python train.py --encoder_arch="efficientnet_v2" --horizontal_flip=false --downsampling_factor=4 --encoder_padding_mode="replicate" --encoder_stem="single" --decoder_block="basic" --init="orthogonal" --optimizer="adamw" --beta1=0.95 --beta2=0.999 --batch_size=128
Rows from block 4 of the encoder of a small image denoising autoencoder, named by matrix and row number. Rows with one number belong to one channel. Each number is 500 + 50 x the weight over its row's rms, rounded and kept within 0 to 999. All counts start at 0. Numbers have three digits each.
After each channel's rows are labels from the 100 images, of 14976, where the channel reaches its highest value: "patch colour" is the nearest of a few named colours to the mean colour under the peak. Only what is clearly more common there than usual is listed. The data: small charts drawn from random numbers. In brackets: how many of the 100.
# convs0: expand 5x5 conv (encoder.blocks.4.convs.0.weight, 240x40x5x5, each kernel summed), inputs 0-39
# convs1: project pointwise conv (encoder.blocks.4.convs.1.weight, 40x240x1x1, transposed), outputs 0-39

convs0.196:455569492450538458510533514519521573578522508670479484452488606593464537464487521444506498520448526519494553567532469505
convs1.196:530489435521489679551523508520441540424533497461541470542467457449528536541498463492495435511545507490416419532554481574
patch colour: cyan (36)

convs0.73:380566545559457557466451474471429490556461519529561494551537472526511469549532487430454440460519471458470600593452555480
convs1.73:364547516511501548582464465468443519583488499578569508504535438498552521500552443523523430475454496542557518431600525532
patch colour: black (100)

convs0.218:505536547503458465424474434449493429474462550449514607527528515460519440531525445593443559451505446475453546438420540417
convs1.218:520435526422548460435485555440565529561469538537459514460556537418436550578524463522555553464560434578531539484517428545
patch colour: black (100)

convs0.51:505576565495497450438462438458495405520459547404507569533515540497545462518536415603451476450469458464487582475446518445
convs1.51:512460550450562454449453536435575521550470517535438514462560515446434546574538463567555500437537450570591550497522440564
patch colour: black (100)

convs0.44:433569507467568446504508542516493558553499471641489486468486597618445525469485502462514458522414520518522561570526491537
convs1.44:490524493555494624553504465561397527427534448453538428564503498494564450489443492458522413512517517435490473598465532546
patch colour: cyan (40)

convs0.162:468533553503462450442467439462495401510469555398496590527514520494529447524501428596450509454486455480472574424425524440
convs1.162:492437545437544456401473533438576511553474521532450520446531526434445554572509450552562532457557452565569551467507437556
patch colour: black (100)

convs0.25:655491443413510524525524552520537564454516482640474449468483521478458523484515550499523583512519527504522411527543460509
convs1.25:458447562541465577493451487467364557499460525512566552532561449506523488554532610485461524476591442471464519505528575506
patch colour: white (94)

convs0.200:505452451455529464548555526526543565433548443593438473435456497508459538471461568400546583553520534567562457446499462527
convs1.200:598323467527477534472511463496500578448469513426412470482520487449548545500511548498515525461593509545509490525466467554
patch colour: white (98)

convs0.87:547591556487493482437453446448478457480453551486540571538533546442536434537566441566436546440488450436437539541446536429
convs1.87:565442503413564457454457568450564562517463533553459512451565552441440559572540485532560529450535449536551524510530424551
patch colour: black (100)

convs0.224:563576530486487513448455459447473502472465559541553548536547537421527436552567462556446586458506454421414509570462539445
convs1.224:553452515420553475458474538425516581523455539565456516460560551459448560570553505520558561446561430539535502507555439577
patch colour: black (100)

convs0.88:451558535542441556440460481462456472468473547475560532570527455451530440579545440531462476455455430438460563538383554495
convs1.88:412633526461552492510471459565445551597495452577575488455508516456439515479523468511536506481412497474507483474607480477
patch colour: black (100)

convs0.139:474546547503488448447465437461510389520468542403492577522511531495543460511523414600464490458467470493505568388446502445
convs1.139:545495517464542429407496511477626438509491506492433501474490547445437524561490385566506490487502504550538581469419432469
patch colour: black (100)

convs0.149:539542531496468525456476462454478488453467556547559554529538502397509425551540484564431598449520456421405493506444562441
convs1.149:537431527457514481444471525444509582555450538552467541458573532450458551573546510508569594473590428548541536495560455553
patch colour: black (100)

convs0.174:468537499441514417498529541540502507541540442571455517457466516630425549448434525409525499538445526560585562471495450530
convs1.174:460447524576538551438518498592443493493513430455613437538461452537553531448417478435497427513512512461457484591501493552
patch colour: white (97)

convs0.186:443478525482581373512562564511513560481535463576475545459448509610406510469443542431526535528451516550525526452496491537
convs1.186:578461474487439463412538453464557588477510445447408476487475547520567610485470551523492457570573503504473476526416488545
patch colour: white (94)

convs0.178:428458522576419527476508514475479527437498517485509543528508371460450471558464554452466611492544471505439482448388545473
convs1.178:505426499485478500484461507478444567540481514587431557446527452440442540529508527505567658482565437542563480452546517535
patch colour: black (100)

convs0.115:415552549552445543474461500451417473522452520444568554547536432522493439575513467494475449466548465437491612550452575494
convs1.115:473597497442526452445534530546485553614560485571584478503476522508450478513518496505569475591376571525527519468535531513
patch colour: black (100)

convs0.159:570579524476484510445460458450480499474461566552554537535535543409515440534573463570450575459500455427413502569480530435
convs1.159:560439531403566469457456529447530571517463527567464500450560574441448551574538506522569554454566445541528506525543443545
patch colour: black (99)

convs0.2:638506449386514463544525512518564477445515491592449445455464586491490534450522496479522550518509547527577457478568435511
convs1.2:467516580489470499436427455433392508558446556531565582562565495496527450565549487506454495447528443460469547442485562445
patch colour: white (93)

convs0.135:536568559491473484442451450447483451486456572474534571537539546447541431536545450567429557441491454435431539529436535420
convs1.135:560439516415569466467451559439546553524454522546452520434550560449444549580540494530563532440536444554563506497535425535
patch colour: black (100)

convs0.169:488554556516468464445461443451489410497460552433513600529528515474534449534534442598445541463498447468465567434422527427
convs1.169:556451550452555452424481585453603521538469522524451513466525535414429545565524450528570524480556464552544569468488440541
patch colour: black (100)

convs0.156:588567533454485493436466461449499465479457560513534546533527560430508432532540454600453582454503465429412514555461528437
convs1.156:559434513394556459463454543458542581533465546545453523432548564462471555587527477529565553446567435523534511503521453543
patch colour: black (100)

convs0.78:418565558545455563484445497460424428462464529503563557529536419470517473568557451488476459464500458446450604496444558540
convs1.78:379599523521487549498474488500433546653516447573592485466478490522486474444480487494510480552430507449482527503551553486
patch colour: black (100)

convs0.130:426468529540459472454490465461489414477474524361507584528511443521499469527427492526473521474512467494488526378386556471
convs1.130:489481541511493457456484500468507499607466479532409554467539418449493515540519484529514540482545454589555593342498489528
patch colour: black (100)

convs0.209:471552570519471461445459434460496419505463546418505597527529504481539460528526433583449508459485454472472578417414526432
convs1.209:531445551453566453469479563468582511565478542529435524436531522435431551552520430541570546466544472569557560447516454568
patch colour: black (100)

convs0.202:493547554506485469438467439465489402511461542402518571537518511497541435529503412585440490454484457459469568464400537432
convs1.202:469442539465543466453469520421511528569444548527436534438564492452470558565538476543556527452560427573569560460564453559
patch colour: black (100)

convs0.168:539567539479473488445461446439478450473457548513540578541534521432518428541557442598443559446509434437445536504444546427
convs1.168:591448525392588450428494569458578549499470524550440493468523573443435544568516478533562520462542459526526509498480451549
patch colour: black (100)

convs0.29:486547552508462461430466433447496416497461554429508606529521509480529447525523439592446540454501453468465557431424527421
convs1.29:541449535433539443425466582440601513534463536523461520444529539423434531554509425534577536457530455555546523481487449563
patch colour: black (100)

convs0.99:464581577497396472455457479464467417496459532432526593528520512500499475541508491527451510458561442476470618524404529452
convs1.99:537439500529523466528492601515553587467520477508431478455478491535436549475484591483549550525493527549492465601610443590
patch colour: black (100)

convs0.193:422518498414482418539555531537526502507529461589447490447440534609447544451445543415521485529492538587566544487493449519
convs1.193:472352542650475549488484531530462511450511480384472478537507440521534519532492536535469478507507485514463476572491507591
patch colour: white (97)

convs0.180:479506539503444471448469459461494393493461535418519574537521481476505439533477453606447546465505460460455532404400550433
convs1.180:450415537461529480462449504433513521581454541529438554465572490468463559542539507526550546440572442560571588419526481542
patch colour: black (100)

convs0.5:475547541521454460457489452465509398501483525416489592500507484468505468514516445633465543480503471501465560371422511445
convs1.5:468457586486481462418488509457551426536507504474454504485488504470422531583469472609532535474563448586488607495430470560
patch colour: black (100)

convs0.227:433571515481567437495520549507479567575513467622492493461478593615458541469494484465516450538430523532546566550511458519
convs1.227:495512480535506590505508496561436484492538453446579453564431479523588501511492473483516343567516565455494490567484541574
patch colour: white (80)

convs0.28:471558556524475464452465439454495397516465541410511584520523505489542462526532424607463490460485455478492580402436513450
convs1.28:608503556475540418425531562500641465496522500478434508480458530490439505534482408545494489486529490555504570523413446494
patch colour: black (100)

convs0.236:528558572491475463436454440454488423489464551440516574542527536478535438532530434584422529445485451459454563482414529426
convs1.236:545437527421565447453465549434549547531456532547447508439550550436434569572544472531559521441540455555576521482514444543
patch colour: black (100)

convs0.226:441458508544407554472500500471479534469490530503519547524520413436435462549458574466481631485576475484419463482428565449
convs1.226:515425511468478507456438566454514600502463536542456539451577480481411532531535541493551623458597449528514462512569476529
patch colour: black (100)

convs0.219:540548546482466476449463447444485451462456562501525589528529505436516435536537461580435589458507436451426525468422533412
convs1.219:553425532408547452451458545432547543530452524558443517444551562448440562572536488522573564450543448532549510490526451544
patch colour: black (100)

convs0.107:439608544487423555469453458465430475508450528555571544538536486493476462571544502445469486462557463438465603531435563468
convs1.107:429620516558557497470505491522507539515440444577605462437467506509436469487495432499509532492347493491500480550518477458
patch colour: black (100)

convs0.76:406536488472531462490514539526492593572517485642501491453482585607435522474493545429512490516438523516500550584522483508
convs1.76:554496489516472652547522506496468520400535485406573428572487436473551438519479499498513433548560538507483497535485535573
patch colour: cyan (39)

convs0.194:478532555513465458433470434459496408504464546409503598526521506489532446527502441572438526460493454469471559414416531413
convs1.194:518453523429565454436452550448564517552457533533445541442547526445444544572523457545576544453550446570564529448519446555
patch colour: black (100)

convs0.39:511555476426504448535522555541537464494520489515459451453454623532533558450523463548523450555459566542509598573570421550
convs1.39:442450500530478540584546440590470505495562507408559448554481508487598512508481429509503384565481540487499527585462511551
patch colour: white (100)

convs0.61:466579502428541476513504493517517566537508516623498481470483644550527522457548490464512435511415520508508542619536453499
convs1.61:491480524524533589552500458542472523455513489461573418558469562468574476500528487482479392560518530442476491660510475546
patch colour: white (84)

convs0.152:449555543536501469473469451469503407517477524384498548522517482520551486505525424610467440468440464500522595385445496491
convs1.152:478505541484543451447554464506600418499522454445512481487481544482471509505466378558489446504437493521527568440357471550
patch colour: black (100)

convs0.80:538536542501458501452468447446484446472458542488542562550529501436510411545520466567426592448513445436408512476412553435
convs1.80:502434524462523461480451529445508571561439541545436551464570494472476551569545517520540559434582419565575524476570446552
patch colour: black (100)

convs0.40:438540486403461399516518520545560541508526486631450505442438592561450529437491514458527482515459544560522538493483428503
convs1.40:418419503582506547566507469565454500437530464406507379496502534537552500518461525433478459471551509488406441551457469520
patch colour: white (91)

convs0.93:489545554507470450430473435455494415494460547425506590523514523468533455521525431602449538452489460470467574424424520426
convs1.93:496449540439541469422475550452565531570460535542452514450540518402443523581541449535553530467555450577554553469497435561
patch colour: black (100)

convs0.211:439488537555385508455477482465444422444475514445521584532504393488469443553451502472467537466556445476500565427421539479
convs1.211:416527534517496513474482536476461495565506526547454511412553447505386517507477553531511627475495465528587498371503528457
patch colour: black (100)

convs0.212:450565544577462552448462463454438477560463510471594558552556457530490454580494453452428510458509458437468567505441576463
convs1.212:443670514482532512432526506538451511591527514544608465468533510450521447472500450506492454446409554482512530546540497492
patch colour: black (100)

convs0.37:456455518525426549483493481461477525418484531536515546527536401434449451541490547496471643468560462478424463469413550468
convs1.37:511440531443491483463458512451487594507472535556469524430574492423396516532545541505536652498587463533507485479535467527
patch colour: black (100)

convs0.72:647502448402510497534531540540549517449520475600461427458474573486482539457519500503532557522488533529561429518564431526
convs1.72:457472564512457532475451443445365528536444538482579544569544514485532460563553517512454438429567449450472553523505572474
patch colour: white (95)

convs0.20:546551526485486511420463445451475483479456556518553550553537514423524419541525473540437580448506455422421498541427557404
convs1.20:514427505434529480457463519430507563552463537559459525434571544455471559581551507533567580452560435551554509504573460562
patch colour: black (100)

convs0.177:535558475389560403539516526523536516556505503571449468473456640537510547470521475513514417513448516540538543562548441484
convs1.177:518362486476531560494546469500541475512498484434469464560577507525554522552496492612556379477476498572538509498517410508
patch colour: white (96)

convs0.141:477543568510459456426463436461498410500462552408506592531522520490539451521515440584444512454491456470469568435418527431
convs1.141:528439553423548451437460542445562508553472537535435510441552528440428545568535458558562532454531450566556519475522429564
patch colour: black (100)

convs0.55:459540555518459468449470445451494404506463545414505602524525491487536456520518440596456500457496452485488569392420523444
convs1.55:563479566455538416443505566474636452510492495491413506459501543469426533543468402566528522475510475550522540505424450516
patch colour: black (100)

convs0.228:546573538497497500437455446447482447500457556487556535551531569444539419538542433568436527457484456420425534565451540434
convs1.228:521438510439552474469451519432520576552449532563454534456568531441459576567549493533570528430563440558542536476568450540
patch colour: black (100)

convs0.145:416472567583455535470469482455452443438445506442534545554545412483528454547480499481452489482510463485446544437375577470
convs1.145:361501507546473524549440462465448519593472504537487559465575403407457522489535494478561552468539503539555512419533492522
patch colour: black (100)

convs0.17:492549492431560415495520503542528559549526478572435484444456644578492562421484484484529491537439546547560550496509448500
convs1.17:493504478493514587517529423554516443493524458456581397562467470491599512425474386505532439554431568478486495543476527526
patch colour: white (98)

convs0.222:480502559580494566444463502479425551559468520387556516560536452512505449565494485531460403447497461444468508601478573483
convs1.222:421666528452523522563526503548449428478493448553562505527530561526484500494498507474556473509445505577556549508507607516
patch colour: black (100)

convs0.136:406549547505428521472485480448439456513459527534540577513510421507464443550475512388478552481528454493474553402410565471
convs1.136:311527530526451507491470487482428522602518486582504571484523433471456491496525523481529549470513477531519516399492555485
patch colour: black (100)

convs0.58:605463446404486473561517514534565488406519488534437430454465533473504553446514518485530562527532543554585447455558425538
convs1.58:470513550508497556447457432447423506562452553507568553578554484478543444573549465531424501446525443438470540445448564426
patch colour: white (96)

convs0.146:422532539568444588448446471472436482538445527474571514550550437507498460584529466464455489442537470437453554580449577486
convs1.146:470588496503557596481528493484459547622513505540612519482536530466549503495500476552549476505393557500524537453590557533
patch colour: black (100)

convs0.201:415551509453529441503517524528498550570523473620483497453472552632446529461451523406531452534452534541542573529526477513
convs1.201:512511494537537586471513502470422514425516497436589436529483501480538453507515485465413396506504535453500473647488456579
patch colour: white (69); cyan (30)

convs0.101:435550503457549435518520533516500559559528469638455492444469583610458527452487522434518465529428547543526563536506455510
convs1.101:547488478532537630471515516574469503493479459450572428587471493462509506498495454466491391531526587480516467564478513618
patch colour: white (86)

convs0.239:606534469420540512520495521516516556518506485591502416477484623514519526480557463489519436517469528490516491640582453526
convs1.239:403450536546483565519468444486395554548464523481545518553524509521612522533541516493511403479527493496492538597584508576
patch colour: white (92)

convs0.165:459570555557460568498436490445435481492449537477584545552548455440523421555531440498454467439483438430432556517480568538
convs1.165:386590490480545507528484435504408552619457530575568504500526522480505496441525485465580533516482470487547493449592542537
patch colour: black (100)

convs0.137:655477446433545464548532524521560534429528494577455455453476569455491531458523513549517576520475544529524416481551441508
convs1.137:470470548528454527479429450426408510516458558506538569528577429483521466583549543509453553438560413449494527431471555462
patch colour: white (95)

convs0.187:446560466423502415506519508530551534535548485612445494438460584587460550426476523423524490532463542562556549492509441503
convs1.187:469452482536522581453540460582516535431495442386529471506456498539582475496496443455482400526503535463431462606549503542
patch colour: white (97)

convs0.203:500562556506474451450464442469490400506463544407515574525515542492542460522523416622443489458475458478476585451438518449
convs1.203:515462571440565457461467540442564549571466519525447508465538511426448559595531459544556509463561457577551571451500449552
patch colour: black (100)

convs0.119:485569559507481461452457440459495399513462536412503575523524535501549466510538409620454460458471462477505588447445507457
convs1.119:561509578469553424417503550481630470489487490481436492450505553459445523567501412569530470467503487552545552534436442536
patch colour: black (100)

convs0.70:470522548511476483440465427455507408479463552423502576527522493480526441520510439582449527449493460469460539376407534430
convs1.70:498454568492505456397478469438504502569472532539446537443520480436455540532553446561540563441563435575570567441476457546
patch colour: black (100)

convs0.24:451553497442488476494505578537500591566496483606505480466479593608442518482500517482505482512450527519503535648539457539
convs1.24:509467484543500632552487453549479488396527479434529435591523507495535464495474485483490422529583488486492508628497520576
patch colour: cyan (26)

convs0.65:494506534520431482443476447456489403496469547430515561545536484471514429542472453587440555457505457453438536411407553439
convs1.65:463421550466525480460469498444499530600458535525434547462565475477473572563534505532540563456579433560580561428536466548
patch colour: black (100)

convs0.198:532579529499595535497468489485465514557477505475553480539521543503565499521581431501487345465443490446523542629529498503
convs1.198:516532514497572529539448493482477525637487499580537500470564480459579542513558450510585438494508488519528557413615518542
patch colour: black (100)

convs0.181:591535465428533517499497551524508588530503475628531421484508587526480527495539495472537474515480542485539455627588465538
convs1.181:470497539538500570474510457545414549525486513440551475546502544504595548492474462488494363511542479489500555630531557577
patch colour: white (92)

convs0.53:440574529520521578488461501504423590549466492576575472533540517558488475540537487458485434473500473444483545659488550512
convs1.53:534596473513586537514477497514415509544476485554596455489549517469599509473549437526542385481457516464556519563571511544
patch colour: black (100)

convs0.67:666510448409546492514529537521547526497510502601487431465480594493500529459532488526516518514469539511532443562590442513
convs1.67:433483588520455538480454458461358509543466533440550548552560495498586475533573485502466455452569445469513570505548542476
patch colour: white (100)